config.toml
dataset = "cartoon faces"
horizontal_flip = false
encoder_arch = "mlp_mixer"
encoder_norm_position = "pre"
encoder_patch_size = [8, 8]
text_encoder_norm_position = "pre"
text_encoder_inner_norm = false
residual_init = "none"
beta2 = 0.95
lr = 0.001
lr_schedule = "linear"
Rows from block 2 of the image encoder of a small contrastive image-text model, named by matrix and row number. Rows with one number belong to one neuron. Each number is 128 + 32 x the weight over its row's rms, rounded and kept within 0 to 255. All counts start at 0. Numbers have three digits each.
After each neuron's rows are labels from the 100 images, of 14976, where the neuron reaches its highest value: "strongest on" is what is common among them. Only what is clearly more common there than usual is listed. The data: cartoon faces.
# fc1: MLP up (encoder.blocks.2.mlp.fc1.weight, 1536x384), inputs 192-287
# fc2: MLP down (encoder.blocks.2.mlp.fc2.weight, 384x1536, transposed), outputs 192-287

fc1.491:099155074107129116148125176138086157064122107165171072094177135108094164152103102038160061187177119122151114140077100094097118102136197108140147122157131150127072168121101117093182172096161176171143166100100107168131082131121100151090113118102189181151176157160151151129145099125128130170
fc2.491:164119170146106109147118111078131129133117137120102075113128082174184149110165140123129115188111153132072134153101145099089046153120092212081163100138092148116095133130138066151161126086149089105074137092103136059156099128206096135160119131093145125110133106201173112117095110130180166176
strongest on: purple hair; spiky hair

fc1.732:055173127152077156136151140130080118120087137147126108117098102117128087129184097096117108143087106095074165125176094117077111168145124120105105157125124155146153105130162162068161118135122066155105121072169172085178115124134121083085132135062119133114141117100127119150127116142114125157
fc2.732:140169140121136088162144141103173137129125141160014102151065097128111140143079107179057136143194148157148168155138153105203099150126094134139086144130086134148117101107117101127084142115066117130168121116126134162142128119146087121121144140129098104183076141131164105143116084144139124188
strongest on: purple hair; angry

fc1.112:144135167148125120127118129077127099096126129172079104125115122118159104158111137172088160148173198096154112183093091157055112095120148143129117138087128107125147102095163122130116153073094108172122089178141143096119140057143117078146174100151123129132123131138150195112121174132148120173
fc2.112:169104165099157150125169164115126115132103157073129102154126161139146125115115139148138112088116100104153159135171145147095134105180082125121139156115131112184169162159131102124121128146182178115134143150135164057096146094125092117137134100138101125068090104134102105123119134150127144205
strongest on: long hair; orange hair

fc1.467:115111113138148118129208102093110170144190146110091094099113115209067125138185138126086143058121111168135114124154152137128183131116166096058140140061131170154168140093109111127150113180148177157140091136109153095109140109059154175137072139083112106210138176159075142121115078134153132161
fc2.467:108143217062102172200087093136131127069090104164166137049156156077072101110108118143135100185120220074137145197135113108160149118103102170146139209106136139124147144144079125153092079090131067146124129060134150105161075101162133091132086091080088156151137049143127088168073150173064088131
strongest on: orange face

fc1.299:103209161100116148114090137182136132193136117157120111150122159092075030097128164126156138117130085146186125055113108110123097083193102128077075113121160139120177129145150183129103163133111090118114146143062148095047128127140071178167122140099099118144091072144146129168112085116171197161
fc2.299:118092178086137157066146112134171133152096122106098159107146133160113146106127077120118131159175080149168125131088093091163149140083126180162092138072093138161126202123137156147162103105172092113115099108122075149105118125090083150081146137130183146080106114123088128095096167040172042167
strongest on: surprised

fc1.277:104122118095133136059128085119071218130108129117139147116031155084095122079178124105104122105126146150122156104108112105124087085172164160155109134105103209150086132150099132164081140157141115075080135151092145197146043126092133075075187137096134134188190156185140123134130079120068166088
fc2.277:169195110145115141078101126139139096133134105136181097192122064093099140101119178082090131112115100165048129130083169136182137115105103103032124088129152147135069156084104140121103103180149137106107127106114116118191158118105121136161088130128148151213094108190135127109184110157050183110
strongest on: orange face

fc1.418:152108148148057175204084145151114066109135117170088168128131124110156147147146115141144129130152129118141116191157102135108125169123078087143141122092166135141104106136165152203199138131117060091162185088121119068136154174055150128159098110147159106139113169155073147123163161119105111153
fc2.418:116094120111073134085150096137143162156103167102117143133132119134099098099131113147116133118092141098077113152170098100119115151119196145162151137124143148140164128143119124130046072153173176207137148136129146086114172088173130114161084100144123109121107186104138146146126140147153151137
strongest on: spiky hair; teal hair

fc1.384:086234182099123129150150178103146157159131114183071106170167148173098133113136098169147095136130115116148029117130137095108123163094167102171119139155072106093143173176102139051145138070137089122210124165138105132147150167153154098086157095108135135175134075144126114129110083160125184133
fc2.384:106118115128160128122110129099106109091110158114087163059096163146127120127139147120149127129121106149115159110138081109121117146153129096136125123144155126201069129197105149120128145089097126173101059113109136146130117112165118162105075090147126118097132110155161112110113139077121179100
strongest on: long hair

fc1.82:118147223074096132170129074101166149120116127151152125102097089107129097098096130129177146155171144115111125172138139175115106169120151087137102096121097139111082090140137172095190113119117114121116105049091122132125083119175127117137132113108117156137170227066120110179099099142174166129
fc2.82:125146060161153153097192134127117115162102117113141158141151078135186164190127160155098141087164121103123121113116090133113141143184154159136165118138068111166153136077142075088120056116113144142146117144110134132133113161127077121085171117157142098113140147185136184122120143138085089129
strongest on: orange face; spiky hair

fc1.167:136184124088140164118131131178112164081154111120150193137110157083183103127137126105152128147155163141136137144144096122122132089141076122196153147129206150132115127098121084064136118081120170197165127136135082097143087128061141137139134110129094140208108158083093078079087078108098103148
fc2.167:127157151166132127116163133103161131145151136124110082148193088209077120137109069122099095148083117097151128098188114124126116139201164116100108099110098141090081217132129127138142127112111102081148107161090160128136133083155185134112062106155135156079142073132076112113090112107185139140
strongest on: long hair

fc1.397:138095119147145148152123137181130080136153101152129107091123155124129149141142110094105129037133140143187137152115154120095095061104131153159194131116141153067070063151135068142151146088176148110201154127147191150221108149140141137129148120093132159126185164107139117088154172114146101164
fc2.397:060117172160136126086176167122171069136137170127100062161121113082156105095098122141109075085113114140117153098116079120100100113143103172148141096161071096152112142204148133100097091113083147101094128099134163066157173112200153134175118116102113094140147144151157154151089125115113107113
strongest on: surprised; white hair

fc1.170:098142119120115120133123096146154192151165109115133114143094079160122091109105181115105135109048146209099121142072126158133123100138124117105134102115077167103111091103139145050147153117176133098164140114127123085110080129141130098142107110083094112146163140224062132060108210194091107119
fc2.170:212106121125120112130093142078122115093130105144137073114055130076144183104136106148152117144109114089121171116163121109133055134140137120139156137110089079161091124151075125131122057139151165150144122126148176195185135115160102133134160134099171100142118137150142064200104057131129169143
strongest on: orange face; beard

fc1.12:164137140167069103111130163141160159121130124127094078128169163091218116158137138160131116137165168148129190153142165158160099112100127118165172136125089119151170083124147148092125151049120139187128078121182117158109100092171145085179109132112136067159144085118140097118134112083138124170
fc2.12:143157078123119087156137093180178152147125132140143088130132143125150026088095120146112080107134108177145130144095143152096118190136104064136147114139168155125116127143114105071128165059182177156144096142128110108159107105131060118099170111121199119137106143161172173134151126128178119143
strongest on: angry

fc1.701:121113098158140149161127138169118148170124112096156062147136141136051067163147133083115060172074164118144147173149097172079148129106095160145169212120083093119127130141125097127139136060106163148131126182184162153142129126140140158179175195109110183098127180142119172131119089203131114146
fc2.701:126096059136125119155108119086153141107108139158167107143169126146186136136101121147167137112115115137097170163187140118135061124097155236169177116154112148161136142181126108152157152102133110111144137080098124094125102133168146161138126111161228137198171125194168142167166132112186146160
strongest on: purple hair; a bun

fc1.156:152127140101165171159187093148115127094129094103082132147152158157135093164085148153149144132139091112177120113084184104166116122141128145175083114077154111123176160126088119190148135098126151117169081064140074139115129113124111116128129151173123153116155142113118136128129123145211060157
fc2.156:123183133123139138147083134090134190105160153137146049156142078165117095130117057090138100142139105084113134151194076116121152153083184127116214132131126167163145080137116126141128102075173206160123111194162172072102087151133125116103130128072125132119145098100190082111100163117097186128
strongest on: orange face; top hat

fc1.551:135133094136123124114153086130148108130153094108147134078114178097126130171120149148093127144099136083154201069088081083118112189116108127145079152087130090118152176140128166110176151093161127163143179167145125071138101095127116158147126142102143118202145147107152073113109108105071110105
fc2.551:104095113193043180132111097113104153217128108115065132133135134127153135099125149115135111139087099187136112109098170139122131090132129159161140153156159155107124152124170180133092077168080112137146066089074078130072149153143111173135087112072132148198157068147114150136114133110139089108
strongest on: orange face; angry

fc1.642:060117157117095107127148163093115113205083089163159153097101088167118114101122085097155084117103138156153190166112122147165150109132119099149136070147154092152130099092118052161184181141159118125173116123162129115191121142094115108135109189158151133177144137114091132118134161101108062143
fc2.642:172123107134196115144151102042193123100093139076098103160116128132134115133127176108073127165115168174128140158083194151135178180133142109106161119137123157149178127148119130171140158120122145120127140190054111089101112162162131143130103111085133141093075157141116177161147101127082179145
strongest on: purple hair; spiky hair; sleepy

fc1.669:117130127208090142086143135132138111138102128205154164135107085133101086152103107113125121132066204089120187087154137120134129148119111164206140088107108118119168137100123153117143151116111111128088131142178177186133088072155172170100148109108151007166104118125075156141169134168143145083
fc2.669:105088106071132154222172164127163083103149147113104143185122151088201132134115131147144145136155084112114133119099119113206059126096138169174138135138146197131120099070143092160169079095153130175064174117137148169154101112179087172139151150094151164128141121157104125140181169101186115114
strongest on: long hair; green hair

fc1.496:169079151124152195125074166124120095158130089112062171137092086165109135120103073142115159182044138173170152145120095111153087159140101111082165169140169127161156096077094170043153133149132143113201135139076161123164107102161119149125114131098107152125126146138118122203132172094129139133
fc2.496:120137133059180094146147134124137141142078102160223081148154145110198087111168119107108172145130098128160095143093099139126119142081099151132078080118105128126122094186106127128097109125101120181089170127138148072125153080093100116142167143090168114146203176080079102060109101092166123126
strongest on: angry; a mohawk

fc1.11:114128131133051165119145117170178114191174159120123155127088157137118122127075151175079092116093212176140094122110123094068140153096105178172134118125073095085142187098092129147166162068141102190146143077127145130171086148125120121115094142159210078127089086161154152130097080111139165134
fc2.11:122121124089157119121178156125136095150116089105173086061136136159068069150145130182126090169152144118128169125150069126087097140095151110146151163116127064156090128126114112118097143170078135127194188177101089145149150120153153137089087134107192149119121158091105048092146126112094153164
strongest on: long hair; beard; top hat

fc1.550:176159148136158150101076131145114066174149121152099058134126091144138097158109110101069160128138087138107153150135155111121145143137164080135134113147164202186122085142100095091147072151129129157111143188138156098040133101148090118105152121150128169135140137116147130150111101164085157147
fc2.550:106106137143126082127134103142128173089104106125145077044175173125091131178097161131108128139098143105078175101098097146140108075124134063140116127118109161059156152174103142172091139155115118137118110108129118131153116166121155110145183085172172110111111143126148061110111130149130138191
strongest on: angry; purple face; sad

fc1.116:093087151090109100092102100107096118187109136150123200110172096120169128051135122129093149130163141141175130119088101099175131141053126088156139163109131132143050118130142103085148126100205060151173053117143160152131103195173091106140109111106188159107159183161119087125108086120175141101
fc2.116:092162075147112136172090157014191120080136127135131127129161096164119124172129127145117129124135145144108129152051089095077092120118098140159105105100132178095130123126087129142143131112118078127155141085119115093193077123117136097171116084086126139083137166130160129107153111085131161060
strongest on: purple hair; spiky hair

fc1.714:148108180160131063127153102145110109082103116097137177096152159113125124147063119111108117124068094117123119117127161060176112152194133092100099073162136085132076093156100111118125147123131166120104062127127106132144145078128112122119148099114132128133190129136110106180142150197063113103
fc2.714:162067124083152129109119076069125139146099124112125074115101127150168114139150048118169131151137159124162141076112059175104172156130142096107127164118149168123157103119115133178094172134073142149117136135118138125091066136154116141141114133093148115150105175129151178110144121124142173124
strongest on: spiky hair; pointed hat; crown

fc1.346:210079151169103052172095145103101115145115132160118114124186095132096100172169116175113068088128124143115149139113157147108141173093134082150135170150146171175072120116135175113122094127166101179106158154128122102162118171090122133087176093133214112091165121113128111142085169124133104139
fc2.346:070169038138169087102192103105163098140129113133086100111121114130140159119106143064137144103153180131086173150146106058152134121135160139156104136065108105061145112140107074127176139119147133108191130114138204174129124209111133084173104087136174131100094104138086101116170100150101074157
strongest on: purple hair; crown; pointed hat

fc1.674:168127116110138101103169157109099127132108110139151135101121088070161151082143154155121135154157155108133137185171139158102146137141137117130121125072128143166139145068095170125125085163145082130128066135122155117142168132172163198063112066112124151196145131177126128119136105199134126176
fc2.674:078106123111147139141075091144131158102130103140146180084142094135045124142123127160079175079145172132087130056120137132128144041103129145196162148170151129176123143137175116125090070109146135095140174125093137129160137189115121137089074116141140146128090193156160133124095090111115124150
strongest on: orange face; sunglasses

fc1.74:143163156108152116142128175129143124162137165165137101145111167140136163114146165071161160119129140147130138076124173157139087115106186149115085176134170131056142121143116130163109212151118149163148156179202071082184091101125177162103077142150147178150107162104090071129180124154157157178
fc2.74:123121121133158140131142145076161189172105079089103144107103097091148119108132069157115159149158181152145135149137166120131181125139192088088136145154124126093135123085135187187115130048188106095174096179117209170098188121106112108116110137089137120141191150119108112102137157065121076091
strongest on: spiky hair; cap

fc1.474:047177071124078152121156080185226141131162077078041158148079141084103107116155117095120158143131141167106101084108109100107181155027070160146138119101120178124156079117074093147126131051137189178133135149156190100107095141187132127170133109103175185121126135166080159123147148157185118111
fc2.474:120092117053140149104107149075123111080142118087126126091128127089212114095173076093167171125117090149115121180103092103123102126129151104089183137130109127106137098096127149164106087134149144123164141119087193098096158145131130131166100152160095092156165152123161166127133145162093105067
strongest on: spiky hair; crown